{"encoder_arch": "convformer", "model": "image captioner", "dataset": "dead-leaves pictures: piles of overlapping shapes", "train_examples": 145000, "image_size": 64, "crop_scale_min": 1, "horizontal_flip": true, "tokenizer": "char", "vocab_size": 29, "encoder_norm": "layernorm", "encoder_norm_position": "pre", "encoder_activation": "gelu", "encoder_mlp_ratio": 4, "encoder_parallel_block": false, "encoder_inner_norm": false, "encoder_moe": "expert_choice", "encoder_num_experts": 4, "encoder_moe_every": 2, "encoder_expert_mlp_ratio": 0.5, "encoder_experts_per_token": 2, "encoder_shared_expert": false, "encoder_patch_size": [4, 4], "encoder_conv_stem": false, "encoder_depths": [3, 6, 3], "encoder_widths": [80, 160, 320], "encoder_kernel_size": 5, "fusion": "cross_attention", "decoder_width": 256, "decoder_layers": 12, "decoder_norm": "layernorm", "decoder_norm_position": "pre", "decoder_activation": "squared_relu", "decoder_mlp_ratio": 4, "decoder_head_dim": 64, "decoder_fused_qkv": false, "decoder_bias": "all", "decoder_qk_norm": true, "decoder_parallel_block": false, "decoder_inner_norm": false, "decoder_positions": "learned", "decoder_cross_attention_every": 1, "decoder_tie_embeddings": true, "residual_init": "none", "optimizer": "adamw", "lr": 0.00083, "beta1": 0.9, "beta2": 0.98, "eps": 1e-10, "grad_clip": 3.0, "steps": 6400, "batch_size": 64, "epochs": 2.8, "lr_schedule": "wsd_sqrt", "decay_fraction": 0.3, "final_lr_fraction": 0, "warmup_steps": 120, "weight_decay": 0.2}
Rows from block 2 of the image encoder of a small image captioner, named by matrix and row number. Rows with one number belong to one neuron. Each number is 128 + 24 x the weight over its row's rms, rounded and kept within 0 to 255. All counts start at 0. Numbers have three digits each.
Before each neuron's rows are labels from the 100 images, of 14976, where the neuron reaches its highest value: "top examples" is what is common among them; "colour at peak" is the nearest of a few named colours to the mean colour under the peak. Only what is clearly more common there than usual is listed. The data: dead-leaves pictures: piles of overlapping shapes. In brackets: how many of the 100.
# fc1: MLP up (encoder.blocks.2.mlp.fc1.weight, 320x80), inputs 0-39
# fc2: MLP down (encoder.blocks.2.mlp.fc2.weight, 80x320, transposed), outputs 0-39

top examples: earthy (45)
colour at peak: brown (65)
fc1.98:116130095126121120103110159130108083150087106118098108142121167101169156116154096090133116130124097129091121184122120169
fc2.98:163116120145136133148117141129156112082121091115111143099155083153114171128098144116138139095132137135146154101108132131

top examples: grey (52)
colour at peak: grey (54); pink (35)
fc1.82:125106139105107114143159112132149134107179152109114158089140102087162110157140138169129133137127138131127133167120105132
fc2.82:103114118138124067104127092148131132155146153144134182138163128110114165121145108142123174126134090124109087105111186119

top examples: pastel (55)
colour at peak: pink (26)
fc1.116:110109161125119167124118099157075110154104101145140119127113156140141082106123111108151101116124129172097085107125132138
fc2.116:159169123110132164138121096121156150136181100128135067147141103159145112135149141113116168153119110101124153110101108111

top examples: warm (45)
colour at peak: brown (59)
fc1.287:135142094119090134155132117132147092135088160122153123135103135152105116180135131135134147161109166124118146150128179150
fc2.287:149100101148100137118118113100117166112122127091101120150141128090106098147118162115134123124122122148133094128133154167

top examples: ring (33); gear (25)
colour at peak: grey (44)
fc1.92:115145141166125095123102115113136124110105161146162149121141121154118123115138182162165088091094121186117096116145145110
fc2.92:141096128128133177109160140132131115149098107123107075134080146114141121129106109125104191166136144116099147141127137101

top examples: grey (98)
colour at peak: grey (78)
fc1.99:095117159104083147147086082147145093112117127152122119131111123108136137129094139128165110145135128082166130126120124144
fc2.99:151126103122128151129181100079113098108143126145127171108162121096163126111169180101104098110133132123139146122138136126

top examples: earthy (62)
colour at peak: brown (80)
fc1.83:104093126133133110165104129141116108163075158134152138143114099162122124163111131162140153169131168096134121148135168105
fc2.83:168131095094102140134110163108118135108149165132121138129178148121118086141134169124115098123080156105157095149163143141

top examples: grey (35); frame (26)
colour at peak: grey (43)
fc1.235:115119150133100142131101154125125117103132167127150147125116150114148154164144160109194122087091091123102098148103166173
fc2.235:143124131141124141130156122176118111144085117104130095114142079129126149109135125120075182124150129100119145127136107114

top examples: cool (56)
colour at peak: blue (39)
fc1.72:176142104161067113134114119159119155150097103150120137106141117149188102113150100167136126096109110114122122121137090107
fc2.72:111109160119163150117122129110048106130159126127118151096112123114138170122137148129133150115123097083127085203093149139

top examples: grey (48)
colour at peak: pink (33)
fc1.220:107101167156097152112090152132159097093115137139133140144183122160168121154098107149138135131101156170100133140147096119
fc2.220:129115112105109144138128120076066123086154103119114109092112120081149139134160177124168171086150168085150144144145130149

top examples: grey (57); ring (27)
colour at peak: grey (70)
fc1.316:166156100090148140137145175126120139158106113161117149116141116074166131138123114161149143081112143135147103118103159142
fc2.316:134150105145115159149161107148137118115123132143122086125135092142138122130128082120078134122164145090147095124149099103

top examples: cool (33)
colour at peak: blue (47)
fc1.308:092127111121080109158115091148116092138129106126134112151082113147108134141135107131108151168142145145122146098104153140
fc2.308:160135104131136148123124132104109176098149130141097109139121156106114094155136174087111124134148100158134111105134150146

top examples: pastel (53)
colour at peak: grey (42)
fc1.305:155112082100124112120108139129109104089096133089099151111115105071102149095095110114128152096104158072134146118101105165
fc2.305:159113148135113088149151109083123077104100102144119132139220128128116169118129121134109132106143121135124082139109106140

top examples: vivid (49); cool (40)
colour at peak: cyan (73)
fc1.143:092140142113101150168117072149140121124141111118154144120088085116087107096131116162110142096139117088128125149149122152
fc2.143:139160100126121101122122129124144165130150110098112135113191148139122099134121143078130125097105143151123132114123139135

top examples: grey (48)
colour at peak: grey (56); pink (27)
fc1.149:138111136115134145140156098114134102148170123146109099106094151119128157118113155129100148152137130052123164203128118095
fc2.149:142099132176112061148122126112107123129126151127131131170129125121133159127141118154183144115132131150090076141155160101

top examples: shaded (81); pastel (59)
colour at peak: grey (56)
fc1.109:086121152136111105113140144105130111090121152114111100139112096158118113153134097110073105148134170142099159147107150130
fc2.109:113117139118098088126143131157098115114138157080152115097167169114134096100150164130110149104102133176140162131159158157

top examples: ring (32); frame (25)
colour at peak: grey (43)
fc1.129:132119125131121092107083115093101135151134165140122137145107124140130137159118162122178125111101115159099100147140206134
fc2.129:155117125163141115150116121165145147135084137145134069138098075133124132142105063150116164142132127140120135136119137116

top examples: vivid (66)
colour at peak: grey (60)
fc1.221:135136122151103181170141101131170134148124116149114094119091069099151145143119070137115138121116130103098126097142110133
fc2.221:141149105109157164099138114106097140154157159135124117080146149133136134097136168094131110080088113156156142148095115124

top examples: grey (68)
colour at peak: brown (62)
fc1.55:126140105143147092128150099138132145136098117174146133108110102140122133155104132168122134151125091128087120106120157137
fc2.55:104117092124167143122136142123112108159139153123128141122126130165135098139144161094131145150077152095166118159125103108

top examples: earthy (39)
colour at peak: brown (60)
fc1.299:122133117119091100151086107127117124144096142133127112107098110135152119153116145120157155186112143098135150145131167109
fc2.299:134096119147103114173083124113144156124139128093120105140141094100082138152102129142099132128157119142135091148126140172

top examples: earthy (42); ring (27)
colour at peak: brown (59)
fc1.33:126140096092143102112103133142091102130177148115089101100106094148132126159128085114157152113151143165132116112099134127
fc2.33:145134141111145153142140119141120091148147124123160108134145139157140133152086119110099138142156146112124179101101124104

top examples: shaded (78); pastel (33)
colour at peak: grey (41)
fc1.281:154144126162126108133139141123129119113124143147162120164112123119116167097142128112097144168148103118147136094113121090
fc2.281:087103147131114111140129159127137110104154134087149170144118154141129130159155150130122132153093130179118098097121157121

top examples: cool (38); ring (28)
colour at peak: blue (27)
fc1.106:160153086164122126138157095145102131162116109115146145165149132146149156117113129147146161171119117126131137152123153105
fc2.106:114129133140097141144105087101172131112162147148120141132070113121114118148077120128111133144161131121135122113155155123

top examples: grey (46); ring (25)
colour at peak: grey (40)
fc1.176:120113098121131111118090115141143111084108153155167136169111145117127108123113166149138088070110101158122144133128165170
fc2.176:105099115154144148123123119135153106122113136114116094109103100160156130125128117117046159125130109122153133142118122117

top examples: cool (46)
colour at peak: grey (45); blue (27)
fc1.28:150125100150127110108132092148108136142113109141138134120089104109120088191110121120098110092158108136080128127120116089
fc2.28:135130110121100158131153163106158140152128093068115132147117099128136088125092136154081117142123139182133155117136147106

top examples: shaded (86); pastel (64)
colour at peak: grey (63)
fc1.8:109096116119111138117165106126095134141141155172110090127108136163116094129148155132105175131184095165148127092161167093
fc2.8:102137136132107111153142116172151151132117120105172110146086107150120114110090140071166100109134106154163161097101148149

top examples: shaded (78); pastel (54)
colour at peak: grey (59)
fc1.80:112123146130134121080120136142133094162166156118148127121163148174137136166101133115077120150134122101090076092101134158
fc2.80:098112159102135110151099079127174108106151113161153096151116127144158080114111159108144150154103144129143157162122131084

top examples: shaded (76); pastel (60)
colour at peak: grey (53)
fc1.166:131110116085151136115102098118118136143109099119111127161081122122129090149153092099092103139138105146117174146136137079
fc2.166:123126128111126127120132124152129127161101148111137109136139126134108115133121137061092134126166151183130175092104109129

top examples: cool (43); pastel (39)
colour at peak: grey (42)
fc1.144:144132136091075104115142159142168117149163098072112132108152148100144119139143119136138133178117125132104120101151107101
fc2.144:139091167141140085088157132108132135113114137166129120150161138103164151159132089141112155079132163142162144135144131156

top examples: vivid (52)
colour at peak: grey (42)
fc1.204:099134125103134169094114118138070120151142101082094162107098126106128167081098114146144105089135125126112130126127155170
fc2.204:130154160161099077137133134139148108144147125130103160133143109098106141124154153117184118066123147105110082091132077138

top examples: pastel (42); ring (25)
colour at peak: pink (31)
fc1.24:101093113127089139131120104132163106106168109143103098130048109114106157139125103178145137157135122086151153176113117131
fc2.24:108154123130166167104150159095107138119112089162105155109150158131169133096154107109149129110113102168091141072128111120

top examples: vivid (50); cool (33)
colour at peak: blue (72)
fc1.233:129121106129122130123113092142147106135122122122163113149076098152107120138143147147138174173116130132141147103123153158
fc2.233:163126123154138112108128131114120164109129112131120104089156124095118110131111154072103112117151120170148110144148162145

top examples: grey (34)
colour at peak: grey (46)
fc1.158:109152167116115135114180129133143171153159150111150148141113154082114154115126148109097189121146118076157093120131168148
fc2.158:156103126104110113154085143120108087140098125155137113115103132154120094113105107146117096113064138171092108091156189106

top examples: grey (41)
colour at peak: brown (59)
fc1.285:132150111106115101128116115113149183154105104119107113183122159071125158144154122147093155163125106089126149108100169102
fc2.285:137145138145167127142119145122104098152135155114137152112094112155134100153123120119100127096111120158150136138116089119

top examples: cool (54)
colour at peak: cyan (50)
fc1.304:134113143114080150140111128125175142138150108143127097160089090106067148136100103146086122113160103123118101142125117164
fc2.304:113165127133119125098114101136128170092118101141130111088089125157138147154128144081158170107158118145143122130146146122

top examples: shaded (77); pastel (53)
colour at peak: grey (57)
fc1.155:120147144144174177120169124123113133152153113107091151143094104155121122157118119094128115103142145078128115112144125118
fc2.155:092154165122099092146091146157179083158124150081141143165153167140152103152109135139125127106114134171098109082126142145

top examples: grey (35)
colour at peak: grey (40)
fc1.0:111108114111131172169144084147157101135122130151139071126088100116165134138114094162117150156193145062120109177109112135
fc2.0:131152106107151131115155159116094152110112125171126149098160144124165137079160103139146157120101112161110165109105129107

top examples: ring (27)
colour at peak: grey (45)
fc1.34:153136133137120070140104124145133150125123166154114176146139130087106124133141146095173140145114121163122114121109178111
fc2.34:113092127121149181128139093146107121139119109123116118127102134153123137105126095163105177145143135106154122183130120112

top examples: ring (39)
colour at peak: grey (40)
fc1.214:120164089131131114139149135102114111126106100119133143161120107117137134143093152102141105143141127146153084129100160137
fc2.214:115101140135135139157141145149159109162133116162128090131085120158122094141090092131122132163115122088100136101132124132

top examples: cool (35); ring (29)
colour at peak: cyan (27)
fc1.184:115081145107085152137116097119166106123136155135130109135076144120074107156085134131093105140135151089142119178134149134
fc2.184:124175123135141129126155149121096177089086102129106163125149144134158114131146111094180127139093108168111152054135121116

top examples: ring (31); frame (28)
colour at peak: grey (40)
fc1.273:114114124145092094134112147149115102157133140096110164113131111101123152143138152108161130084128153158123099140114194129
fc2.273:139109124168118150160144095170135135138128110155139087138079110140116156109122068149127158169172133069108116103120100114

top examples: cool (44); vivid (32)
colour at peak: blue (37)
fc1.66:155123150145120124127135099134124104127126126142162148123144119120084139135076155090116147121103164164152121164108147104
fc2.66:096152116123157148136166135103136139134094109125141170117140138123177131092141122136121156131144094125123146090139100140

top examples: grey (32); ring (30)
colour at peak: grey (54)
fc1.17:138131130133116101121089126122109132140136140156117135150135154107093111156135162144181134100113125133127087167133206152
fc2.17:136125114145138118149143121171118138141070127124131080155095090140130148136096088162134173145154124102131097152137111125

top examples: warm (54)
colour at peak: red (38)
fc1.231:141148097154099135112113120130116101111088149120156139114109108167151098175103118134162162157131166114111143162153155141
fc2.231:106110094144131099159121126144115143129127107123103092122126101108100086153151122103130099171112137152138128095097187147

top examples: grey (38); pastel (33)
colour at peak: grey (56)
fc1.279:091116103151094113149122138146103164134159180141165132152140176133125089146085114123164095079161141132108167147148158156
fc2.279:117104118126155167122133140162126159141100129101107126138112128134104096117108120145062130149160115133151140107146096111

top examples: shaded (77); pastel (45); cool (35)
colour at peak: blue (31)
fc1.9:110105101154149152151166124096174155118100168105158117123167145123131162162135145117144096132104160130095117101143108112
fc2.9:135157126134128123100145153121111085098146125139146153086151137105110122127088151170135171126144130141081076149140110093

top examples: cool (59)
colour at peak: blue (38)
fc1.301:185169126136104116118155150148137107106152121098133132119141116105126161115094118122149108124097120132166071128098111130
fc2.301:081153159116132162076120094105092109116153121130134157103136156101157149105144122160130129132120143074098096177103095111

top examples: grey (54)
colour at peak: pink (41)
fc1.5:110127130139130119081104144112123154137091146124093112163111117185127135135125099133141158112104117157082146130151112099
fc2.5:100161124140156154143140124106078099158154102132133123157119151152141143162119150119112122134156125148113137136137097140

top examples: cool (46); dark (31)
colour at peak: green (38); cyan (35)
fc1.181:135111131148078144138108108131157111162119120129150099163122079094074160125117100146124136123144121143096101112131138167
fc2.181:107149145144123105099125098136129131084129142133122124084105149163112154179127154108157148121157121126155129147168142106

top examples: grey (61)
colour at peak: grey (61)
fc1.94:116121127110135109131118093161099151107128121142136115154072114155099140146140149122154118111130142154098100156117139177
fc2.94:102113125136123155155153130162136121152101140096123127141161117137151104136108138104043109107152128147167163117095098147

top examples: pastel (55)
colour at peak: pink (29)
fc1.100:132078133156159109176130122211175125141093149103130081136114071098153147136121101156101135112144119138135158116127137155
fc2.100:146154114121140104120114154078133176140120130140113149089137155158150124137163142094113103091130107170118107108119111143

top examples: grey (83)
colour at peak: grey (79)
fc1.29:128108126128106153136150110156107127142185138104116167122133144154125148131134107135108172091096124120110153082117154175
fc2.29:146108156100104158137105099130173129121147137134167110098081135138139099125153143124143113132079162132170126108103102111

top examples: cool (34); grey (33)
colour at peak: grey (53)
fc1.141:169119147156136085099096141103109141141115106131149162150093096064158116110134174160150115120139159074135155132151107125
fc2.141:158103143161141146165153164099108124107105104134131157114160115161115167092142105134060158115124117143109089121124104113

top examples: ring (27)
colour at peak: grey (44)
fc1.67:160153089140105108131126128136123094153105122108120162128163107146092161138107186115129115120149101156158120174101190113
fc2.67:108136165143109140166118097139170102120115133160157102151071151136147132120128069133161174168141133068097161123129104107

top examples: pastel (77)
colour at peak: grey (50); pink (29)
fc1.7:086137106149160116128175100109090163154148088135162129162121112133116119126142153133112127137135151129106085133171098132
fc2.7:112139168138109103133124139093097098167154106089103171091138113130168129147107163125184102139101127098141160147125136144